From a checkpoint of a small sound classifier.
Model: 3.66M parameters, log mel input, norm batchnorm, activation silu, widths [128, 256, 512].
Training: 10500 steps, batches of 384.
Data: 78125 training examples, 51.6 epochs.
Rows from block 4, named by matrix and row number. Rows with one number belong to one channel. Each number is 128 + 24 x the weight over its row's rms, rounded and kept within 0 to 255. All counts start at 0. Numbers have three digits each. After the name is the row's rms in percent of the matrix's.
# convs1: first pointwise conv (model.blocks.4.convs.1.weight, 128x128x1x1), inputs 0-127
# convs3: second pointwise conv (model.blocks.4.convs.3.weight, 128x128x1x1, transposed), outputs 0-127
convs1.25 101:149150117158113187120164150071125119119099145113104105147098107127139115146169107121091121140117118158111148106157149106132125073088122119134201132112090137099142118135119081115114103164134099132100144130120165121155159124141111098128122106133156117103149123104167096099096126124122158115110128157163104130133100184139128145105130080100145131078150128154141128146115136116105153126145
convs1.26 099:144107110149147144165118148147156150143155167122142136146174143111129123134069168111136169113123125070132112051123125090138098111107110126158124161089140113151145108158143157133128133126150105146164131139121160152130102108094146131096103142120106137139163119150151104120154088134114100122108089166142161151123112120149131135119136135109109115062160141167137143109157123120117077118106
convs1.27 095:136130134123141097107112135122117119164098156131074128146081116139157142125134160147160112109135154117129163149108130128104133143110109086134073130115164130130115145115154136135109104133188129189117131093127098145138127133159127158080119165157130160139140139155081141139151143153148107130141118134132120135094111112134113072205114117175113146160173138134129133148156128092105120093113
convs1.28 097:129107152161109121087107122110142106139136138154114116115112116110109161096164155140143148122182134129130124120119089113170133138143172149159108129180151118124133134179156095123124150125174186104086126114080145147104125076102126090095145142141122084135169147137120137097093104104108106111117142098128125140103149112161158129104105110163177114129143144117138140137131100129121110129078
convs1.29 099:142076159117101161164141098129116144146121134150141160110094149120148133156149109097122070101116125165142127144139129101140127107129083123118125105121144100133124082121160156120171080158145156119138127093119135132094105112133155148096101118172100110119136090127120132173121139116117108099121187111142114118137115165109138184122121115118149065110091159116120155150116128143152137169153
convs1.30 093:157099184140099142111130137135107168114111144155119110086146145151135117104115116056119122122118114155092148091118147088121107111138149124158121157179122154128095149134136128134111093119158125101177132131151113075139167133118104129133121144111100130152106113151104126152088158100156063112148132177121128147126159116150150123114114144156114145092141110155139111134124118095119133099182
convs1.31 097:144136137162134133096081131221102139110149116119094136158135152131120175129161118093133140137149158110120120118100124124146109119168095114134182110136168111128146142150162155118143153144126126139139141130087144133159104097105129107089136118128134133104144139123145133128129107110176057143148089183123105137129116130121086174142127115165110142142137110129144081113148142096154116142130
convs1.32 085:166103143158154152114152149097129150113128118124137164128124131143145091153133074126132137123128147112125155141129119133137137151102091161139144128135175116113126130184131101110091116124127147093118110161095118149103152130185137124118181087115140138106135111127133137091159112137124119103126104117121140139139155182134146194140117119150151122144127095082154068180126092094117101112169
convs1.33 098:091135117151114122109099111125170102138121137125140106162114115167098106176112096124117129173094108134142145110108102109150132132133159141161141128178146102131102146083174111159058127122148117119142131143109118106117160137109108140102104159131147146119120136098160081195123116147144117155104135107142141137128144121187111143089134176131167111108148134104131160164118111130146126160108
convs1.34 099:140094132161156138099125128158121142155117126155149137153133140158111079036140110129109110113128123114109134107148095142147120096151142113135163134146161178137166132150126115104118118135162098131130101127093168129134109132179151059108090111106121131147168148105103143149165114155104135149183136144114133166105131139148166135125113143127134094133162142132140105086118150130103122144145
convs1.35 110:125147123101149161084122158136144094134158081128112059152170114088140130091111156146135140171132137110112132102149097102144117152149124109120136101135153101143128148133128109147107152155136115090125138093095111104148120158126132120135136100138161159116097122099106158118116150130139122083150101094089134154094110111114094143138149111096147099127181082085193126134148133134136127120104
convs1.36 104:110103147146141111133100085079113169119114158151126146149167127094190121147110135162124156136148138124094137113148088118164156087150097170107124115170190141104128159116151136123100113130113140161109095145094123091140126155139113171108166087155160142138167128143113135118129144123130155126114101156111127163135115150136097141144118144149183127122144146144145143103116141148167141131156
convs1.37 095:116116083180089152123098129157092160132094135158145096133135181155094172128150133110094118161149162109120134111136142095125100127104161136117153123129138099148159098145120163085124154155127149123108132114118147118173191156143107089149115096152138146162108151122084142127090124159171132130111112123130068147120119133093131159124139109138122157108133092107138130126110146146119118129152
convs1.38 102:148149121129101138098142162109114108100162143120113166145130122134108103121145077158121158094132130094138155138171161119153116135102113124102131118138128148134119108194127165111148113144175071102126112105153148143102162118117117118110114147140086097123123113090145112133114121111130128097132136102117143067142104086182104120123110180133104127097106131183160109101126149119135138083147
convs1.39 108:150132159171136126156103168130081115119157092064129085106127115088085121119129113127108111169162094129132145112158105119121079130158113105112137081125118134131127115140124087121126118116133094123125154162073154100121159132120125132146178094127120116109150168144110152168158161091126172101153136141127079142075137145120151112132101131105120158122128097123134115146116122138118133119156
convs1.40 102:159112181151100128087117133123144138141131136110081155124100127138131137148159126140133160108137134143107104196141119142149122121151196136144116104100154126103139165109133131161106105129133102108100153150109139137099107110114100108116141101117101087179093158098114146168156145118136110125170151128162106172119139160067117136140113156147124143096123145131063125140138138098136127135114
convs1.41 102:172117091143150144122115151101128159142118143108124122146193086093129079117140123116119118144149173146124136091136170132141117096131135138074073118146147192146153134161149156089146133134146090160142159123116110098101106137126139101127154113132131118106128131115125093088145162104176122134131125139111112165167121098144117162136149114139127148126127132114159107082171157132098140126147
convs1.42 105:094159129124092103117125152172149173107145097117132105140117201099128141108163145131090105118166098147123140130148124151127153100087151105141065131156129095117114124139149147119117151136074139121141101132128110153182159100135130157113073115092116132136133108106096087122094123127142124129127108129147127131171096116130075133131142089114141158118142132166102112117161110108099120137124
convs1.43 098:146146177112143143104159132143114112096128094156090127104106152147118152133126116125152098102132112100131143143140159169111111102156151121154122152134187079159103134134098104152128124079105123116132111116119104130128070116168129130120078138137143098126146147157085114144083135110123144136137150126087128139141132114130096120131140134097097128081102137209129148149084163138141136099116
convs1.44 096:129161157118141122128115144138174132125150150120116143140157156152115175136153138078137164187123143149109111118113108089132138136126071104168157101114161088127128155160123137151156190106099140162081127119130168131139136128140070118082140088147129143091136125087136101112109142103098135137133117116125117105157146142143120158123150114151127124109133147104131162130135088108104173102125
convs1.45 090:151097134127125145134135121092144127105165100126090139145151114128097118108119106137156072142150095143114119154122128138118156152164116121088119128121143151106112157106106120099131099149103159083111146117156112128091123117106147088130172122173120090156121143137084110162123130093115106148129115106140110113108140119129147111097099165133102137138085156112101202200141165127098144141141
convs1.46 104:106142155121122122113135134101138119142147135143136088100138111108172123158160117077119101182152112157084132139168114136149099147112134126118112125120116129147122103080110109141108091134127159131142090144132142120112141103143126120151199116163126121089091112120100160102113135099110154088172093127152131115174139125111088175133134105143153139134124138101126116181179126108168114106103
convs1.47 103:086123122154103128110144159090124121117117131104140141131135120106086124123144160107133159111208143162144110065147112146135095081191150122130132131104164144120149151114142096122106125163120113102150129150124106108109156145098095102120157157116117101163123130081162167106168081136111119171129120112150149144108127133115082103153133117163126146135136094125134132174129133136142142124137
convs1.48 107:101126047158176139134140108087146100140113134130094129148118110142153112162102090132097191125157137110126119110103223124139153140133158110137172160164124127109154103119182154155126140147147138089129160087145133121137110132174121164127120116146106104143146144143119125170116147126142111109113154103110137141129137137138116120099163110122142175110121128116142116137134126130136113129127
convs1.49 098:106105097159159152158105104155105127108152102095143158153097114145159110133121147159130130123117136144121149155128185153123141110154117098153144079150156137082101151111135106149155172094129134110105133113118151108157122143065153154108128132121163130126122183135118187127123139156152092130127099122123159133147116136103128105113155116156121110130082139147094078109125108157161141098099
convs1.50 097:091125116122116144100141156143137172133153143088134144163159085121128072151138129129122118093120104113070134126145133114082096105115155148154123105132109103147136098133130109109128096118078137124127168116167122169128127121151112099134137142125157111116156130141170114149171099124132094144123088108126123145119161148142134142136144138114113144043107161146120127111164110195153120118107
convs1.51 094:084106113117087127146130129095116147145125133112130154099114123098153163116137092086145130071133168085120136116129122145118170139093122111149125131135139184133121138135098103148155152128121114155158167123114096117105113111121144102137128145154146122107131038132120132131075127104158120085118097109145123149149128150146166139150078122098124115099086144118143156165130121100151167137132
convs1.52 107:113149142137134114099114086126089147129172170150124149132124148137164113143084132122139097118132143113152122145136133115140084161129114109155130136129108095176130110156151163105118135102147183123073163113144114146101113133123095117138116130152094099131156114096137120131111093126143126147162152101125158141131120141162179138163120112108148092100122121071189177150113154131168151103138
convs1.53 096:179125139148179104112148125067121128139104128065120170157094154088158165127130142120160116116112067177145124081155086117149138107121105140138101122122141125135120080115117131122120122132094089151152131115137110153118124144168132112153112143124141131141104137111083079144146154129116188158097133112109093142118142125129121120148121157127138137126134114127172143123074104127140117126128
convs1.54 100:134119152124159150174122126140091114111136086146127110126175130140145168127101122143121188137079129114098124132147135110157158181111158131127119172149120123083121119096133086109098145110143125115098173148143120113162125153101137087083162165147119106136110133136091174103166131112139100139144096183162135125129148118161148109141117116164148133114128106123131125131149114161098137115090
convs1.55 095:139157157122090116109102102116146104093140140077126138152121117125084118107156094143127110122131116150134137094115092143076167102117098128127093100124115089133136122134115157105090144135107128143151119129076115063155150153142116134151096204124101140135127164144149159134114157101150138157116140130132175133131131139139165138178100159112124166149108127076136129115108128134110099127130
convs1.56 106:133142080131162116118078125153158151102123109125127098146105102152106156110165168135160119150121121183137148112123115176132104104159128087110098119144153119105112128147156131149139104188097108097109111100127109135099140109106114119126121114066132148139127149101151117127165083106145147145102136164180114139142099115133145162101128152078138146120125109104175100117103130143116137093146
convs1.57 102:144116116142104112133098129099115075134165105114085117125127108128154109110112115163111173109123110136093125126156107115140128124164107123120125155086158150118212130118128119134102139141138133136129106103122148136173099134148120156147148154138178119136136091088189121120118140117099132102164085154148142138157115135110114112094103162087141110157167088152158115106130159133144134118080
convs1.58 099:154138103118133143117125145160118059137135091103148119163148050120125194125155109164104125135110174142128122108151153129149130131103127114099104111107090139196150143128137126118144119156119114117109146115104145113120133105129106125137117134107125107064115168137138067151140137128119143126089099113144099149161149110121124136118119109124130153085126161186120116124143164119103136110121
convs1.59 105:144122149132142130121080139144152075130106140154114114144126148115118140152119090124098186145128117117096070147164112152114104129133116159105159138124182135079086154123113127120168132132111113163139125125129117124116125149145129156125130162154136122103135128102093134101091125116094110111095084135157195153090107131122103104128151144105129160115090158159161116127171121108107134081109
convs1.60 101:131129101149119149149117150136103132108158110183157148145076130122122102107127102115085106172131147131120106140157106121091159141142153116103113156160128118069073135133117135135111114096133143121137123162125128127130115105135156063114156130166106095148121077133076134117140149117118101089107155136094099139133125155142122142133120139122136162118136115132159197140119099162104148088162
convs1.61 097:160161118133179145094150136129127156182111133118123140110102084106143165145104139127122113182120122189113163148151132138166134154134118162102113103136150109139156096130150125134109129123156147079118122126100132165123183136114122096181085083138149128157128117085127146123166117126104139169161134096101096147123113141097128124125112159112111102126121121088141129094136134161118149142101
convs1.62 097:164121122121148164141129171116125138104148134120145095097152125155138112126103153119119126159155161089168094152181139147114146117114096136133091159153131126157124117053178154089103141142127144153127127149110132171152124096149150114116147088167093140147107137164130123168098101169117112102124121119151108111137148123134099176113121103116154173119144169116142132109119119119087110112121
convs1.63 091:118104132154173143061118103123100162162123091174120142126135125098105092073121108119094119155123136120131154107142110147102165119122136134161153147145116158143167123141144127107129095128114111149134144100133160099107086149078112153134151128133121131148147124141132125126190092110122139098157080163133127178088156159118139117115149086161125127120115107128108122089121172139136117164120
convs1.64 095:107127121119145125109070129120178148137126085118130133152144140115111137129136102165186141102114120155107189109138103142122166117111116155111125144127142108135202095127145147139164130157161119123130136102099160147131131147110102121102106147150148109130132114119135139099090149100146178084129123120158126145135142146108147110158173106140139130107077135146150119078153187093140149138139
convs1.65 092:148101100112110136125108104116105121139098163157156164155163132088056163111149114112134140127147095133111095115149090093131130147111075146155129164161133097096110170155102138139151133129147139138119132097139136143118120135126153098159149138148114126127141151137111159126125151137107184203128130118111107133162104115086101143136146113158097103134123122111116170092126155136178111117134
convs1.66 106:155146161122188128139096145117096149114129131101134116141120163116161102105114137090115088135138105117106138128138118124122123154088118169113143172151124139079127126150104151118090124125124128126133119135126154123128123156161117066104165101148105165151140109151134141118152130138151099105202121128135137074170142120155062096136109131128160156131132159137153073095130141104140126121141
convs1.67 108:081134121156088137143115136161072144109113149147106141176107147100147134118141137141096126156111115114092131112150170121137119136107093136160130147142110120127163114128092140083127078128126140124153140156127099167152141114131154146130139136145092161129097137076116143115067163100134096129160087110106103145167152144144118168133089149143101163143099148118115143103123114138120114144186
convs1.68 097:103105116114092153155125163147129136181103130129146168100167156110157149146167090083128122174150125095131162126157129137102104134151116124108122130161101123188167134109158116127096111150111140139134156148117121152123133125135116072122151130144133127096130176135105099180129106080164130109095090077143118128135110139146077156112095131133144153123127134143112150118120172131117119124145
convs1.69 101:178095148141128157071136107118110132152156126098173139137134126135129099121163134125091150147157136120100131118135120129079160132118135121112148134143179155158147135128101088154081136101106119125164162170116127111100107111144154099108155123120106125150183160128111137090122125060152116096143134086149094121108150131076144124121102154106120138141150169131123156154116145150108145130107
convs1.70 103:146130109161164190116106106143127086170165155118110129151145138137142123140172141126105119114167167153115137139115140178102120120166125157125095126167130131122125146093121099139118077097133114127167099148164146105132125131143178192151125117145141093118120101124101152111147162062150149130135125168136162107115129145159166105116130132127130123137104142095132131160121173124124134147144
convs1.71 102:114153116132121086076097117137156139081156157126118178169097180096126098097146119132127145145164122123118164186140112151114159137165136157145136157135134129141101120167141127137090136146140121128123148140141131082136119117089145135151130103116135128099131100094140093074091088135090110159126143173114145148140128119107140149110109138100115167133143135138128099098167138109098171123145
convs1.72 088:078130140139148163118127099138125141094140126146155118132148142154112133094087153158121152117102167119137145103116118132135150159151126161071133141165117116101089144108158118070144149147159122167175129198151125093150155123117125116132118125125133094130115145142166128115129111169127115132133146147135178077147104118115138144092186136122125176106124133118134133090169144101134152139104
convs1.73 110:108155127148177155092101089088119129144131150125099121174137159088105155143073158168130123115109107116142140128130117101117160121120135171095164142106121103125145124128143111105153119116113102113177110158115094129117106142138109147106131126117141109177124157154123141137164167141101173183108133130112124133083146093164100128141097138153133136118125135162104163117070129113142118088113
convs1.74 102:158143139113125161102100107109093124146140073150160164147125128162079122146095173113127130116103144170126155093111108077099140119141127116155138098144134124097139113107112147108084095158089132125136154146162136119137158087164132104130107089146158166138117134144190139129115128113147091122080140169141116092129108112089121104107113134137120123122136103118134124136110138117107069147151
convs1.75 099:132114158114098137164144161128136175146117136125149121116090117145158149108143177131138105094115135097112122160112158130134099099154103103127087118163127166116128105117163124094143105117138146163134118152122173153135092117113117139100098131126131116139090087111144119155107125137136160122172087149168129165151135163152175127160162092119148137144148122125147081143164110103104170107176
convs1.76 092:146111148107146133128120148099124111092139126116164156091134115119136110151137145093130119115123130156117155167079102143149127176140177119136137124156135123140142114147093121141102153115048142110122156156131098107095114085154143111103139136133147137131155129088130167139153138107138125158142085114113103136132091136152157143126107132102111113172146118067160168164126103184116084130115
convs3.25 098:133103113123128133098152115122112150143094086090152144135065142129117157121179125140134122111101136113170135134135151136136122090156116163146076145159128115152097125162139115152169104064145096123142074137128081087138131143128135100140145118137107147106093098127147115143169160149125130121100121190129170116126133114112077125124100131141164110116143142138116126115084144120168142124137
convs3.26 097:175116106133143137143132105128101168154150146155128125162109149077122080129100106113154146119109112138125116180149094116136129137133112143095071140145126123110151139160126125091153166161084082162137131080117162155149143128142168127146106109107137101083110119120100135110121110119100111119107089133158143145135127156111111098103163148150122128107168169102134120128107083130115114077107
convs3.27 092:143143117126146098143175092131115111131156140111097176121173168150137171134132111080122132084146137093120125153147117138142159129113134126196127108102086174112115152136134136128120170171113140124095141139134142135121121110137127168129079137138089140162114115117096136128144123126109138114119102155142126093082110112133125174053098117141113126112124145148124129121178120118160095139100
convs3.28 099:124133094131122131129093136131144114143128115125125095122129154138155095092145133163114156086161102113083156125109142172160137137127099118147137126142103152151115165162126115160103123139148074123160170153158118127136105130074148119152136107142093106132071169155150126153126083125115138148175157125124154129120123119151142133121134101124093160140122156145159125171144063088133089138097
convs3.29 101:128135068153143131103162130110116118155104074138163142143141149071114117129108112085153101091129152126153100079118135095110137125141152124151116115135117092104133138127146120129069147126102116114112134126144129140116104142090123158178094158151108105138110114092134124104109094167163141173125124084162118137132162150100132119139165119126148100137120159133102168142168138103141095114093
convs3.30 101:110109142143105138124139162108130158156079123139090125156132155146150144118126123106131105148119133167131186102138154132157142178125088156166155135151158164108116130120154087132089111125121195099109115100158161165106135120149095142141155124138143145122136151067139146120121153104153135095116094143140147121104098135149176090111124102116133097114131131055131119140120117139119155128118
convs3.31 098:088164156113120146147172152085132140153151099110136078094076155091112117162158129125161129136122110103130093082137116160097115097101143167098116143131127090141111142112087129119132109140120092168106109130154134112100110125127091140114071132138111053143119094127146118117136124177149133110098086138096145126096118131142130123119130146129131096138127118121157099146146125091119125098122
convs3.32 089:119136147092170140128115152142105127096120100109151162082136138077120121074113087184097145144157133118117114123075157151135134143183140124140090142123162129111119115167118124090109159117167133114136137106128139144151122136112105112130136123114172134131134146112137092137132108116173120110148159122110118111177152118123168149154086132099171157147123123122104149124158107122154092180101
convs3.33 107:166114112138141105127152137095131069141095134138143140134143135087149130140134118155140148073150110098180150104089109159062125152155119098166110131141137130114089131139146154083090110184159090097124158125131168117119158128124164145112119132183138126125151133116116118144136120124132127111152123119141153141146166129098187134116158125157150121124144108142141160117157132149116113083142
convs3.34 099:097141165100137171168144127112096131134168135122145103117168121134096144179111134120093090081152159131133093141123152130132150165158132179139143118130141164122150107086149110125127147107135129111090116113123110156105128116125112101169169180118113122124149106164129135124103090152106138134135080118138116121102140170132154165114127136094122085116108101170104146116178151154102103128119
convs3.35 103:154125194118157116137124158135136121119161131146080054133131153128126103126107076120140109129143153126133144132156122096101107142156112166147124096153102140142096142115131135142100126187143096174113103125124135135141130129143102101139133125120104140136117118135146148170151103135097148136118160132126147133122148165114079103144154096137141184127158198113143128081109096135140089127144
convs3.36 107:145090173096131157138147099124146152147117129122170154170134136152137145124166148149122113122118157159128144110169120150087140116187134112142142146121118091103201124128100083125167109119148131106108098114131125120088150120119141123140129122096126089116121129119116165146113118131164138116141111111122107134145083136073102133142147176090088099145074149153116095116105127094120147155126
convs3.37 105:142158109134133126147113115169159115129133108115119138085120111131111063142136131111159099126129187141123103140119146170118122133113111114122098163141135100127162101180135134128121105141175098164100106144107118123163097136154167142111166141105121127086152076160108155132147132134106109127130121113153102130161163147098134161104073081153143121114152104142094095149177124141157137140114
convs3.38 101:155119146162155104129134112118126122147124130152152141138177122095094152170111128138098103075147165124137124152151148158153117119149123092151146105129096151122148147151097112137143125121151151094130110136137141134127146153154088089146112134151124110119101066097095129119177143109119116126105106149121134088104118150113181150080145104145137123143089117172104157118087130171179098135150
convs3.39 093:146159107158080114138170114125108149115132166106123148123118152154099111118099119149129153140106133127136117142137136101106102125117125111186152108179111113137135187125125116101128164142106148117135142139135153105087100116139081109095112112142124129119131158129138066136113162099103122087097145140113172187053142112150118154123121153138130138138121151133134174127132139122137179106157
convs3.40 099:126131116124106154142137081129107120098103142141099109118143101170166118104099137158100113138130120147118124123141144154156131107169115151141169125145145127135083093151079101107119095078123170142155107132137108137127135141058134146118151102130110155139149153163185160126137103139126153151139136117127110165146127124128115099122149101111114104122148150139093171129164130162152198162099
convs3.41 094:131159147177100157132109105158130175122086133110127151170143119108144132114116110098172144100172129103184141132107095093135157106102176174134117146116101124174104136092139138185103138139106108164139173094092148121138127147108150112143143147094118133116097157130119113085129155139141161138150152142141138140138141122105116125116117135146144160144156136133108140154119127160079100122092
convs3.42 106:106150131146167151112114070103155124183104159105144118143138151115156115132124141113166056127128162185144100116155124123158154109095124137137134157132120140116103127129122102117134159119123140104101130139100134104122080125120116175137095101092137115097121127143160130116095098119125128169151153186148119124107121143131109122129134044127100129117110116108108087144138131111153156099139
convs3.43 099:112108146126165101112138106119155122154143099109091137133146131158133107145104138154112122130144135133128146144110101089150109103106094108148145114148150122137117130088132110141150171127172123142132113143172126117139167119135128133116123123164183143152143121106171112152128103165116088134099163096103131130112144110173114100140151149171120128181116157162058144118144135187109103190122
convs3.44 107:122130096143169177150163209123156145141149137156078152146194109130149129154079098127100136116120128128116113153089089142108131115168113121083127150112134107124103148088116105128140138127116113130157118080114153157105154119109107085106157135091085133141154154140103135110122147116122094126106115112146135138136126156151150120120145146159079128135121128109135161145109131160137161114139
convs3.45 094:143109082129167140138136121167117166158098105112162110093129185116140149143133147080081120092144084145127096105162101094148109113081149141167140141139129047143103128120114118118114126136179116132105125142159113118128135132149114095120110152114174130140140115117095132112151117148129116126126127113154131132110105116122134118104121126134147134114096177125131176176135164152114156111084
convs3.46 096:146111170133211121089098097170098142136119146141168095143133149122122100127080130124111097145089115135122149174126167102138114145156108135102129142120146133110117132096131098160170100131103133107110112138087122168122167164087132126134150136105141146151134109105124108138097102108130133160092100134161132158119156180135110110106092146096111122138135126138145132141087123097143107113167
convs3.47 092:102145159156113124135111130126168130118130202172127127122077117070103124104124138151147153145071142106084081152131118115132147119106119142116090155146120082135132104158157116114140124121162136122128122074113155170126080099116102165159161110151121145132091139126107142111143166131121158116135144099135127105095122117144149120133138117110103177114128140148111164146107133124167097114124
convs3.48 103:102107111138152131114107147142138121145119110131085149150096148199140131171118089110103086103132164106099148124107183128117134141140081127144126082127175122135109172130146145115140114117152138082077164102157128182153152181109117133140093152101148132142106107090122119139158092134125092117102086108142138090128107125113113137115111133148146128128132122149149144100134120154109152111141
convs3.49 102:113151090141138147161111117148086179135090126102141141133148139133180147127110175162133160106126121135149129135141120125144181146163155124141114087150152128098117081102166154119102059081147136157153111095117117111114108142145129121166151114155135147088160112156091131138138159167139148129143185119114122145138134141153118107110128136152129146128140150118129085124105115132180123141156
convs3.50 093:098097127131138079158169156103162119087131117157128143153088129103111179162129107091139102092140134103114144107149113144120160136098108107166123126144147147128113116126123129090151136123128113130120077125138119095155101149125071127122122104096179111130116134156109150108117100083129134114080109154097109111129114160125152107101115135144168162174151142177133142125148128174123141126160
convs3.51 096:111121163115100123132161139131193125149123099113095150071156146148150116127144133105136107180110116128119165133127132108114159169129066132108116149143125184157132115112125154122111143108169096128130103111170131139122147104155159128094138154114113142140102098146140163128100166129106123111116084150163136153118152150096078117097099113115137107100154131117141080138119124148121123182120
convs3.52 104:101132134105119088096153151123129116103140104127131106126104136121127114148144154139129186153087184139074137157115115115146144138137142127165114107136105126120131126179107165116135122139114167113159100094117131138134148140089095130130166124073091118101136141103068165194094097159118119152119091097109127153116126137136115117126113103094142156090118118137114142147123082134112106109157
convs3.53 104:162122118154083092118128131121136108103101122123104122104148127172112139170112133093086108125133122116131102097169086148134099095151185140134151117154154113106093149156116119147101140159112114112079124109161140154081140148125092178100048153158130120170103130108153127130113119154138133116159121119137103146103124154136133139112139137136128138133124124118137141156069113126177129134159
convs3.54 105:146148061102122130140161141138155121099100101121150124064126142099160116119146119129133126068146103157129150067138097147091109156140091109122127174123094117123107140107158094158136136124110078130144105083143109120152108126155120130142096134109128141121139128083134124123135123160138133106154133151070109112148150134129125140151160089138144122110160124150158122137096139165117102184117
convs3.55 093:149156112130134098134125119153084112126133127115107125137138109182147122121119154159119133111124102149103078151108124133074059120170138120129101116156090170161124095126150097141123114120167129089139106144111135148156163144105106125083164105141152160112108131111170151129137148109057116115124092145115122130121141125093105110155133120138136077143080124111109120127113120108088110161118
convs3.56 097:116165118135145141121122148134118111168128149112142128111183096110112126083084118118140156142111142155129159097124103136141167108127085153133164110143126137129164119129122140121129123085147111096157152161102114100126211164127129143154129101150127112088104105143137121069145131123113155155063162126152145133154102150110119150130102143120136175180115136106136156115103128104129149154128
convs3.57 099:114111142120114143101133115143104157117122112189127144116144151131197180082137180155120116104137129149115134122104154135117127095132161098146154111114118156132158142139101102124106125133140141126096152139103156151097132136148113091132100110147150129098129187138143093124135136131094140124139166125146110152115089119143194092147086167113123157127103120097144072117112159155148151108118
convs3.58 101:156140102127122140140119117086127119100128184131111116103111159131119141153124150144154156094144087138139168104102178129137130069188068123127090136122151159124164120103143117144131088130124149104102115075132143122142156106167143119118114090143133142143129084107088136118114139096125131093103137115120130088116121112092160090106130081140132113184139133119151130135122139115130089148147
convs3.59 085:155134119144107124117120129115071130147161117066119140140162122160136175112148167107170151134153173131120103117127124141097118108158138103121119160151133120129120135138136132100153137169145172146146173154118150136142147177120118114121084124138176131107134141118114152039141115131090131130149085116122141053145104122119119095118141124142140148133161120139112153141091145105115127137118
convs3.60 091:145123140121139098086102123156161136147103105161099142163079124114124101145121102114135185156112100133099141124119143141159118107106113100083131139117139172113189122122143082115139139141121154127112100092146120147146111143099136140103135097187128141081126136136130141163144105096142141148148129119139147151079162122140121073135143091078107141147152118129125103123132170130092119120173
convs3.61 098:121139150143126117127177162130132071112098132103122158136100116085108091154174146146139100094137159117112130100145132156125143113115150131100116127145138139109099128138106100138105140184116185109077136097161116117156109125138125111095103128141119086121117156166115128148101130110137129125150102134138121124148135154109166141105100158199104147136155111136084116068142123145141156149164
convs3.62 094:154118136129133142152107127135063110136136133107113122162119122116109165135120136117105173109151119106159169153153173102219132140130111076135104144116162086156098110125113126165138142140105107106112137121142097130082123155111092138126110098116153140159130109124141158122132107118135113159102186116111099165130130150158079176112160119163139125123139134111099102119120143132134119108152
convs3.63 103:198113136180120081141146140140134133130143144115082149137115137117150071147123121111130125126121108142123141141150102124113150130058133116143099130092097113129117107120102078132108087125133137123142155144120113153109119126102153145137127105196105136144103118162144125152086129113097147140089139107112122130128134122159105129114176125170133174133184064112141117140121137121170118121113
convs3.64 096:125116143166104109192112110117138141098099102064106118102094139171129088094147139093115150148136137078080106113140126092147117165136141169108137112104148136106122122113105144108196116137136134115126080126119065114150125125143127129097155129113155086160138143151123136144093138086127113135139113122124128112131138159155141140101117112097105122127138127107161141112083152127109086109123
convs3.65 103:123128078120145118106114104097141166132130126119112117128107150107154123114147118121148168127160158137158137113128157120098120114153099137147157134124154120116084134132157141170116107121154100090117139159170077132132144153100140133127142099118108141110170117118144093124162091152180113178169130158091089105111124130154110118110152117137067140116092160147156167122143104152095108150173
convs3.66 100:151124110121146130108137154098157129130140141102118105107099155082114122125101157159120107124133151125177124171128140111139091099117122120144173160146089150034150154108129092148103136107134171103155120115106139102118108149141117123121097150113073151099115130177157106118107102142140126164118112157101131119118140091137112142156150109156108143099104139139167144128152113092152161106121
convs3.67 098:143096134123098094145128162140157162086125123148128137137106160137099142175097126100147113147106088124121157105100100078092119115169132173087138110163146152114142134109122128125084117105100085172111103088166142118118146140122117098121129129119115112132148162129145140121136152136170108063140083125128138098115154112153104117118142139121144114119083163108146151124114145151075110098118
convs3.68 103:175104097126116091115106102124133121083136092152131095123076139110116105153140087101157127105137124159126087141139123080129102120114096138167113081133110122156132129135136163140090110113147118129149095099125149153146179130152113106118112131131134108140064118147120172138103116113156094141120135161118165132131141139128136116138068138168096132120139139119144156174172079108155114122127
convs3.69 105:141107149146114141101107094111156148165161116105139112112143120112106082146161135134112095134139121160149140126092127142146157153147162154135151110137125174085098095163143110156115111129131123112150119154124148163134164143122140135134140138101135132080113215151163100152109166125129125153100104154115123171136119131150152116150148119098088128126129164118157085179135134122103096111085
convs3.70 112:128127148151124160085099112135083110096132112111132155127103116088100147124118148116145133193116132140158127158152126093132119103086147103146151167139119131151150055107128158123115141075151101149151181121102112125143136060134085106127081152133105141149149078120114135139125120089160113109137122152111119170097138163124132128118133139117123135126130127110132117120113117093105167100127
convs3.71 105:126143135142122091142122140127224121121082103135108133146147159161124105123149095113076143095156128160122160151128136129119106166139140121155122101114111116102132138119127112119145139126131101133100160151104105146139170108149119131107128150075135115110120126151118110103099124159100071146103100125129132129071128120092092143173122152110152150138102150135119122144063155123130148139176
convs3.72 103:132128147114128162101128147109091143118110119154173133124147091135111124145154094064141104113127144127119118095150134116104083108154125122130115110093111131117104147111118200126130174103121083093118120119130135155124143149114150128098179095107105139131095121109120097137172109088138116071157127176175117143141088107103153117146155149119147118116121167130152144166100118138118121092126
convs3.73 105:152153148164141126147097127154126146166126147112079107133112107195096122116130148125121124136161142160123124139113132143100166120173097143141126149128128116161134119125118106128141121153123149111137113134106089062142121119133103136116144130139118145100101141135106151110110086131069119096075144132129086132116158148123096154154121093093094073173138158107119128191145112137110162127147
convs3.74 096:120127145140112111137133149140094151176103143100126086117125122117141120098070170157089109098118157128132111118116152172132113106160195117130105145108108141120127137101135155149100140103169175146113129119147154122135174077107143082138070180144125138099125135078111126101140139146121133133123127122109120110113105102085127129138142115175147122118116101110075123122123105143112153100127
convs3.75 102:135155142111087097144155161097118148167101157113106126113113118106083093099156120122106167133127124162144091113141094127140115129107115133114160103109086128139119141145139080158152176103140134089123128175112122109101135093105110107133127155115103162098165134125134124100158105126104157116105143126105110081126132134142137122134111159129145170136170156201116140138144150121111103141070
convs3.76 096:141124159139130136102111146111135100118156180111131119104135105119141134153148086102133108126114151144119133134117160152118146146148103106163119120128144147158142116150160123146095132174101133083114107125114119141134147130091116109131156122119133104138097141090153133141125101109130128130135132175122111126104135153099133112141136119127134157024098144055107195131146119117172153071108